Weights of a small segmentation model.
Model: 1.51M parameters, 64-pixel images, norm batchnorm.
Training: soap at rate 0.003, 33200 steps, held-out accuracy 99%.
Data: trained on rosettes with rotational symmetry, 195000 training examples.
Rows from block 5 of a small segmentation model, named by matrix and row number. Rows with one number belong to one channel. Each number is 128 + 24 x the weight over its row's rms, rounded and kept within 0 to 255. All counts start at 0. Numbers have three digits each.
After each channel's rows are labels from the 100 images, of 14976, where the channel reaches its highest value: "responds to" is what is common among them. Only what is clearly more common there than usual is listed. The data: rosettes with rotational symmetry.
# convs0: first 3x3 conv (model.mid.1.convs.0.weight, 128x128x3x3, each kernel summed), inputs 0-127
# convs1: second 3x3 conv (model.mid.1.convs.1.weight, 128x128x3x3, transposed, each kernel summed), outputs 0-127

convs0.103:128120152130128159100115100137150113120147134122163112094117122136149108136111126126139096148122097122115137101063136149134113098138125134089130167114064106118122141152072099142098165135133135084140135154132092139141095113118110169154139129135095154137112164155105154109146128118114157136098167126092132123118137116141141128124133140129151116131074094149126072206114143102147178130091
convs1.103:130097122180124094138082136087164127108126112090151150161134113142143119131127122083125114132094141109119154170110164172135171095143124098157146087099132131124146128113113131161119123175127145163103105114130174180090150112113076144155151172156114110125099118104115149140163127126164113099116126114176126124122113110110118139128148110146103115133103164134134154125179155103110114124120
responds to: three-fold

convs0.85:142112144125143109112135114126156121150099101101142076161157107130123151155144145108098138144105156082141066121070121122172131159140132155127104131099096189142148116127140140117134125175121143125140125152057124134115166127122111122073123120128088122144150098120117117082147142123123146118112114105143161109119121142168107108146132111095142175133123156143133153166182136125112128120093
convs1.85:102129097099114127118108153126161086089192139109149125126142114131145163110062121132145115103122104151119131129145136121120128126085131169132142065121164090105121128139138115106180122139131139107143107096108114080126106126145127098157143142100122104153134101165149156110085112111087118097162146148128137143137147149124159095140102152177132114161171107114123072119137144132108126150123
responds to: nine-fold

convs0.45:142127100133124135097156124118113130106157122146157180132110146128180151108095121179120114162103122127124133099130075120149128137065107164098117074114068167143127122114155069184134127109122155126131128165147117137120172116112121075128126139129131124132106087137128104100094148105109155159147098150143159122106104110142151130122097128115132124105122105152131087136136138083129114136132
convs1.45:128109144092144147158093144142134103145137141156139053146196146179122112120154140140127091116085119105132114133132123150124098109114097100127114155136182122097105103144189141183098124124144069145112124111131119132113104141184090138118121156117118106144112106118168141159135140118141122102106133134098138127131106132125097109133121114113076131135116119142119164108103140096125093136102
responds to: mirrored; four-fold

convs0.32:164152150157175121102131101116119135116136129153138138138141153138186128117149096120142120177091119129158111110118106143132169117100122139135119168118103118152133106138091105120141124130113122127110108112203110165146153088115130115129182148126091123116117128160133084096118122145143121110117123117093153120090143092126098114162075141107115124123115110168137057120087129120152161094111
convs1.32:123126152155090119112147178121156144101145119140166135092164110127163104142123131149100126106176102159146145164116154154122140140117127130146120109143119171109133115151151098163130131160103118139127134107113123129130096124119118156113049122161137121158133151103114134137118124106144140113162173171129102131116130160102109152149167148173177142176092144098086169128143140173156113126122
responds to: four-fold; five-fold

convs0.72:150082119074107142121124077143099129146132085136093102150097149152176116144136131122126126121135109155152150168114116128115184128097130135122150075119118130082123117137133142124114127147125135151165098095109087149143142126143127161089125130137121151113035119173102099091151108154130160115108103129139164116125109133121149115121157108154091112107093110108148109143114116133118142135102
convs1.72:079125119143065113139189162129152150119140129122136148104169109189125130122105132140142144121102127083103138112110131112121106108134136156140099145117149166165118162141159092116127125151120146100166109164127161141133159130145132078162153128073158108098166097177126166132127125126104102144157139133161152097151154115138142095135099136157132128106100124110156116161115121135111116141150
responds to: mirrored; three-fold

convs0.69:131149105156149118095144115134073161128141108107121135114106166155083106130097116123178125177169110108133159101111151134094113122111137145138143137131134154146100158119096124142158155111086116118150157136112080096162098159164133156142106161153058129148142143164140117083142106113123135137098112109112101155136156113112131122083165106129143135127138128141150106143162096086109108124129
convs1.69:126121106124145152135173128114176118083153118131149192154145140096110162167141087089123147125112114166104153139104097144169121171116129143160154129115132167165095080106144123129147162118145131119092103165098160126143132130132128110138141114141150121122110180128151129096106113164135118130163157101167126119147112122140165146111109118160172114111075087137135129158140144125132119122149
responds to: four-fold; three-fold

convs0.23:113121133082127127132132089126167158122123109124143128078179114131134152119115092108115077104184138171133120125076137117154131127153153136124047145129105128103115126132105134133128156156173104124151153143103177077126129111098124118138127195114136108150170127177145142141121091133132105133095141148114139145120122144158106132099138121126121159102147134135095105112100116122128093130122
convs1.23:171169115108148151138165166148160085148132109159161156108097102106148147089105157120098130138123160123154115117143148130124083119095131130137145139139142125149135154154142141118137133167198153138120129131142115157109109136106164141130186085150137145097142096128104145108142107097129127093165101133092120097123136125129117105169149177112136091126116118180130151111147082106112123125101
responds to: dark

convs0.26:142184119102119109127109088167126117118108121144155145100106187097155113198105098098155126110139134129116136098109165144138098168136104087143146118122134117133106140154189146119084116104098125126108083130126088112115099131143148152127097118100142121139176198128111144151147133135108126119139169132110124128132119140118130112104148112150101137113125114160089158105106158154136122144098
convs1.26:129181119132132161120125155115148154147153158136094136120175122101141118094106129152075109090117078129129084144137139133131148154171115095145136167118121121093085136132119131080128093151091141121083189124141107182113135131077148124115122099129124131102150120110112122149123167124141113145115142107096095123115151146134105157153168123163143138160137111090104176140135137125146142146126
responds to: four-fold

convs0.93:135130115136149120109103108075119112185202149115047148160136138116157112108121112146131072131157177122155104106104104118163114113107090144131103132114117130146078142109109100125134120148113128119147166186160120133131130159138096140132145129094133110152138124150144124153116112142125147174125147148103136122112102119095127146149094160109138128154136108142107084132156135127099094120118
convs1.93:108141135126126131143157150198079076124078055134143121127095123133092103124150122103133151124122133125093131107151123157121161107124117076106151119135128111128101118159142114101083152139124093153152118119118149107063117100127123137146107166157113122148159136087113137164124122111114110164160167126133102129146141134126138074126156129155127093134130145164131163149122154119131155105132
responds to: pinwheel; nine-fold; eight-fold

convs0.90:122183166129109150120157149121097158151129133151114138141095133174140124125119161143161120137131116066098127146077125115085123104156126148127114156122133105131135150127109119147125142102143151162158137133119130116131149167123098093079096158081115100140142116075142095098131131161122126108123145124131175150106158117145182152157150133123129145084117136140170100163123156144100079136135
convs1.90:191166107130126092099118104130141176159129098152126115121090107144108125117108140143139155132165111173176144110160144107173140123155134132103097102144140207140102135121111125127115131144142094111131151133131140096131131140127094147101130118103127130161155131132119104156082132086119102093100123155110155130105160154127125104069113108145134150164126113107151101132173165156114122126123
responds to: mirrored; five-fold; four-fold

convs0.28:124108170119126079105156110100133172107152149089128146096141156146164144165146106096152128092115128120086144125110156133119156086159144162128144127156126097159134139138135143165145140120103136133137143141098126117149098188114171082159120137114108132129131117103130143130126108138162085124131124114124138161119129122120111051144079098147123143118129127154107132135160101132199107148112
convs1.28:103142135135169151120138103120162133136154117145147163118115146099126115122164142118140142147153133177109123123121129138130114141098103146109126137136119150146134099108096071146151122125167132123105091121128156064102137118108137174122188113123134140123126143125136104088109108149153154169137121138139112102040085134144125100081136155120114117159128122135128129121113124163190148095176
responds to: four-fold; three-fold

convs0.22:166072136142154087099123122103156096127146142111125142135137097100102128165174143111173142130127133126138098141088124130122158134141108148133105148136113140132131122146115105108134146078159118152192141103103155128176143127106181128098121123110166139121142103108135115126100123124160103150109127094104131103094131124117136117123123126187097114135139136126101117217147164118143091114138
convs1.22:143074124134148139131148148162111085110118138126135104154107126186127107115131117147123115137157096121111162130116164132167106107131121159150172151126092079145082131078102118163082114167122123121142107145138112161104142140101096132120121154121084128117125191106104167148131107133129162139117125111142143192129100128082146114121157111117153153130165126142104129131158099117143148105105
responds to: three-fold

convs0.74:119127132145117142103138112126124128111157138117174119132112146175144134155136146175163146107113114114141140109106166158169174143117114144156157132119091147126117139144138127134089094103136133124146106136140141146128127144165086155137115151124153155149121126183072160140150130149151135107086113110133057101158158168125146128162172093087148127134134093109103107175096140117148124139095
convs1.74:123101160102110121119137127131109118114120161120136123118096140138136084171125162160077113124131143136138123142138133103070118124127133145124146156136080124150149119102135139152124119102134072128112123134138133141116136136116123159147118128100164113188127070136181083163156135073136115090136133078095134119158132109112129175116134182091114141121124148081101102092133085119128138138136
responds to: three-fold; mirrored

convs0.36:149168115153138114128120129145156129127162121137136152092098157109079089144138093141147133172120129097123133096156130106116118119133127144088146120094096098176100129116138116181110115175138119116098185131138146169131126164097134109129099137132156118170110103150140127074090156140093125126150126123102078137110121152117148091158142161098128114140077148121113141117102112123118087125097
convs1.36:138156165127138082094111110146116101142143093101106130110135104168171135139146107119125158126174140209107142179130124126153107137147145093131072096117157170085128137162101135122143157080147113153126119145086121115154120121129136139104153130132108099145118127145108083162127095138143136084139143146144131160143126138145163121121097125137126148153143129150128128137171129131072099147150
responds to: four-fold; pastel; five-fold

convs0.112:125136114101233157118122111163098120116148128133071095132167139122131111120123155116118162114136127083110120104175131140131150147101119134144123123107092120117111112101134131115127191110139130128120164152100091132161133118093125162096121136100141135113114109146089144079061118163156109126141136120117131136101128146110127134132130159164156129118148122138110094163124140089125147159108
convs1.112:124141137146112125129110144092171114114103140114176146115130064109085164124111122181093136170143124141086113105125129081145146124133126104123141138107138127137139133131117145128116088105137113154116124157135160167150135149100127111163116068175100110071093136127149138161157144102081109132125126133118123133144134117181131175113125098166145098111080136138119162124147146144148125150112
responds to: pinwheel; three-fold

convs0.61:175136114098112087148154159131138182094112123171095134117148118092174160112152158140133118089128114119111137091139123138130154065108128118150127143106169149135111130151140134134105113109111135124099134113140127141146182121145107132121136121182123135128118092132161133167130094148144178116132154122156157167124117085150063100112156132118125145131140135142153127124124123150125096184091
convs1.61:116146123109119165107136092123097129108115074129135109159124113152138145116107147136098110120129102137166153152135142121116166162143132148122132140133156103116149114181107158104173129194122089131125090103099086125105130105107173108148136113083118113107165153145136125144150188145121127128100117128128120121084168152137077105112129107116147144139144103134134136170110178137127158079125
responds to: four-fold; three-fold

convs0.88:155140204126150117111147123114163125119153101088126120099149146124134146132110127098146147110164081203148129155138145105148151088123116153145103137095129107083119131126137155123153161193136117109116127109135123115164096103105134125131148161131147136134117122159134159111126040105097104163111141106120129127123132156141109124152118088144113143118120105105102131134111166112151094136125
convs1.88:139121181153158145132177115110166113166123127124145160151090147126111130114145191141115090155121160139127154118122152139129137075131119192112134160152135142118120106153131101169086110096124165141116107150123112112089120153152144145143087122106148127071142139113118150143119164139125112097150091143102108132124117112128146121123155172135166147148114160164125121114152112122105073120155
responds to: dark; ten-fold

convs0.47:141142165128118129095171117157143144133118171121112155126161100120132136139111126185195127135143135143130117116110133163121101155156131173101112169101146142149162102088145135118120099119105120110135175129171118170161099121092119133103086115137138107100134150155159123157204121158129118117104113113126132133114140100155124138132160116123084155143121133136109135178069123125116134123108
convs1.47:177152149136104118124154153129083090137147143128090108130137151113077114156128086135078155145130156131122083096155100129102166109159179140106160128111144189134144140122155154134145131146126118107112178107130130136087142135108128143143154085132145148122134113129125109164131138089134132115148144120120136125131164107103117154117149140097167143109113161122109141116196165158137166128154
responds to: four-fold